config = dict(
    arch='unet',
    noise_aug=0.002,
    hop_length=160,
    win_length=400,
    loss='l1',
    norm='batchnorm',
    pixel_unshuffle=2,
    beta1=0.85,
    beta2=0.999,
    eps=1e-10,
    max_steps=8600,
    final_lr_fraction=0.01,
)
Rows from block 7 of a small spectrogram enhancement model, named by matrix and row number. Each number is 128 + 24 x the weight over its row's rms, rounded and kept within 0 to 255. All counts start at 0. Numbers have three digits each.
After each channel's rows are labels from the 100 clips, of 14976, where the channel reaches its highest value: "top examples" is what is common among them. Only what is clearly more common there than usual is listed. The data: drum patterns on synthesised drum kits.
# convs0: first 3x3 conv (model.decb.0.0.convs.0.weight, 96x192x3x3, each kernel summed), inputs 96-143

convs0.83:148138121095133180124081120115126132161110112126140117106126124110129113105101085106087131163134142148135104141143099121106104131100117159089125
top examples: ride cymbal

convs0.40:149140138085131155115142107094113142125133100090108118109104138094095099121129113135103101120104079152115074107111105169109095105109110142130110
top examples: cowbell; muffled (low-pass)

convs0.43:120107074074116164128121086136107115114140116139161141128102125104120109101158126099107158080121182144087104108138105107111137123099129157128159
top examples: mains hum

convs0.5:132127135181167129110080097103135102112061163098037135106112157161118112114098121127129074133113084138087115070074168109134088115139124097146152
top examples: clipping; text has "clipped"

convs0.20:138140112126095035121126154150105136116099121128100113165135087121150138096122174119121140122151124114133165154089143129112103153119098096111148
top examples: mains hum

convs0.27:136127113132101137145124153114115119131133161165141122167087110131116118125134089135129123103143153128151145119158155130103097143143136134112135
top examples: mains hum

convs0.3:119157061117127149078101130151075156152160132145163130133090171097138112122159109094087138126122146156166116129159134152126089107111117133118100
top examples: reverberation; text has "room"; text has "reverberant"; clipping

convs0.15:140163113095151186106124117190080145128132125099118113172138166112147098081167209110142128142145162115116171143126088090125083158140124109158165
top examples: clap; reverberation; text has "room"; text has "reverberant"

convs0.84:131138154100131096174096096140071155123152097142159119162108099086133103110153112087138121153112153141076106146157148144049074109171187167155158
top examples: clipping; text has "clipped"

convs0.36:191123165079081060159145126131121124146143123179195100170112095094155076088159130115101163107128143080178174136123110109122092132086126102088162
top examples: ride cymbal; cowbell; clipping; text has "clipped"

convs0.10:124136160172116156161136142129091114157141127080174115171072091141138121046174131115156170155128166084109134139174147126093118133162153158128170
top examples: clap; thin (high-pass)

convs0.13:131113156083097145125170138102131104129149112141114140120129136090113142102121167199134137130158092138176113140133080123140141149138113095132132
top examples: muffled (low-pass)

convs0.81:135133134114139146159172145126077131104062085093080107122130102097106109117103108134105092152100116143082096130090102133100143105148140105121100
top examples: reverberation; text has "room"; text has "reverberant"; clap

convs0.6:133120178080122162128098104127091124125109102108109108166132133099135113097106104110116129134105141144156149180103096183108052144174120113126157
top examples: clipping; text has "clipped"; crash cymbal; thin (high-pass)

convs0.50:126138081138157142122089149138108114109140113117132121157113123150114112105149108128080136101140134136080113106146124092139076132125149112087136
top examples: reverberation; text has "room"; text has "reverberant"; cowbell

convs0.42:136096091090113070095151179121111114141158089115124110095127094114127172108127122133127162112149123124166170118146136116137125170091113085105135
top examples: clap; white noise

convs0.39:134133126088064110154124116125103114149181120113174095159102117053155139081145176118128165128169136103132178133164129118110121167130119109137149
top examples: clap

convs0.80:117115166151139129144083107115100112113096143102071137122103142138128100104113122119115080138100078119103119072082138114125084112135106103138119
top examples: march; clipping; text has "clipped"

convs0.53:143113095171137093086132130107123144138152144104158120112140107155145167078123151145125156138138189107123147110109170094123139143051158105103161
top examples: clap; thin (high-pass)

convs0.64:153131174057138044139162110120148133160149079135118088117145130107093126141140097108161144124128159128135079138117102172139092123178145093165172
top examples: ride cymbal

convs0.23:137118127091168194143155154104125135096102067112123110135119146113134109117125116135161076129098138148049142144150101146114098137171145139138121
top examples: muffled (low-pass); rumble; pink noise

convs0.0:094093146122102117170104148143121133114091109115064141139089135107130124120073142141145082140140109120113128122106071102101088093147123115120123
top examples: mains hum

convs0.92:135081136134135184139144166137120127128086123114104151160094167140127143104104130140087183100111120143162133148085098137120102148144126143117107
top examples: muffled (low-pass)

convs0.47:119126100077112087064144178151089128128098103108118096103114098092107159125152082120109108127110117134145165116109116119111094130092096112101132
top examples: reverberation; text has "reverberant"; clap; white noise

convs0.67:128136138176163137182101128090119102122074134098087128151096159153116110125108108137138048153083105132102119092102133116121101105167130133160126
top examples: clipping; text has "clipped"

convs0.77:121159130126128160150121121149116157125139162122201132099146136097113114106136087120076104129085080168146087081170128144127088087152127177120101
top examples: cowbell; muffled (low-pass)

convs0.75:122129138114143069152126144178124123121117125146130148127105108085075127114141074153133065159077125091140125112119107140077144085168135139101145
top examples: reverberation; text has "room"; text has "reverberant"; rimshot

convs0.62:148111142085102111137115115152116138131140120143127103173148126079146114112136144113126133141111152133157155182106116174097088157161119095146173
top examples: clipping; text has "clipped"; crash cymbal; thin (high-pass)

convs0.94:140067158158147156174100131072135113084073155092136131165098150161104128134083090143096067119090109142098117080078142141124118124168160156148104
top examples: clipping; text has "clipped"

convs0.31:155146108090124184131122137150047129141153129072148098176130125095149117076135127086103149148114161137136183155147110151101058157133122134123177
top examples: clap; muffled (low-pass)

convs0.25:131139153097142156136160142141082133162135155141127138151138151115129088048126195154155142136144147123146159116173124091104059132139132116115165
top examples: reverberation; text has "reverberant"; clipping; text has "clipped"

convs0.59:136100110112145136125112126116099116142106146091108109139125115066137139115108144121143091145103151141088136111113108079113128079126143108124122
top examples: cowbell; pink noise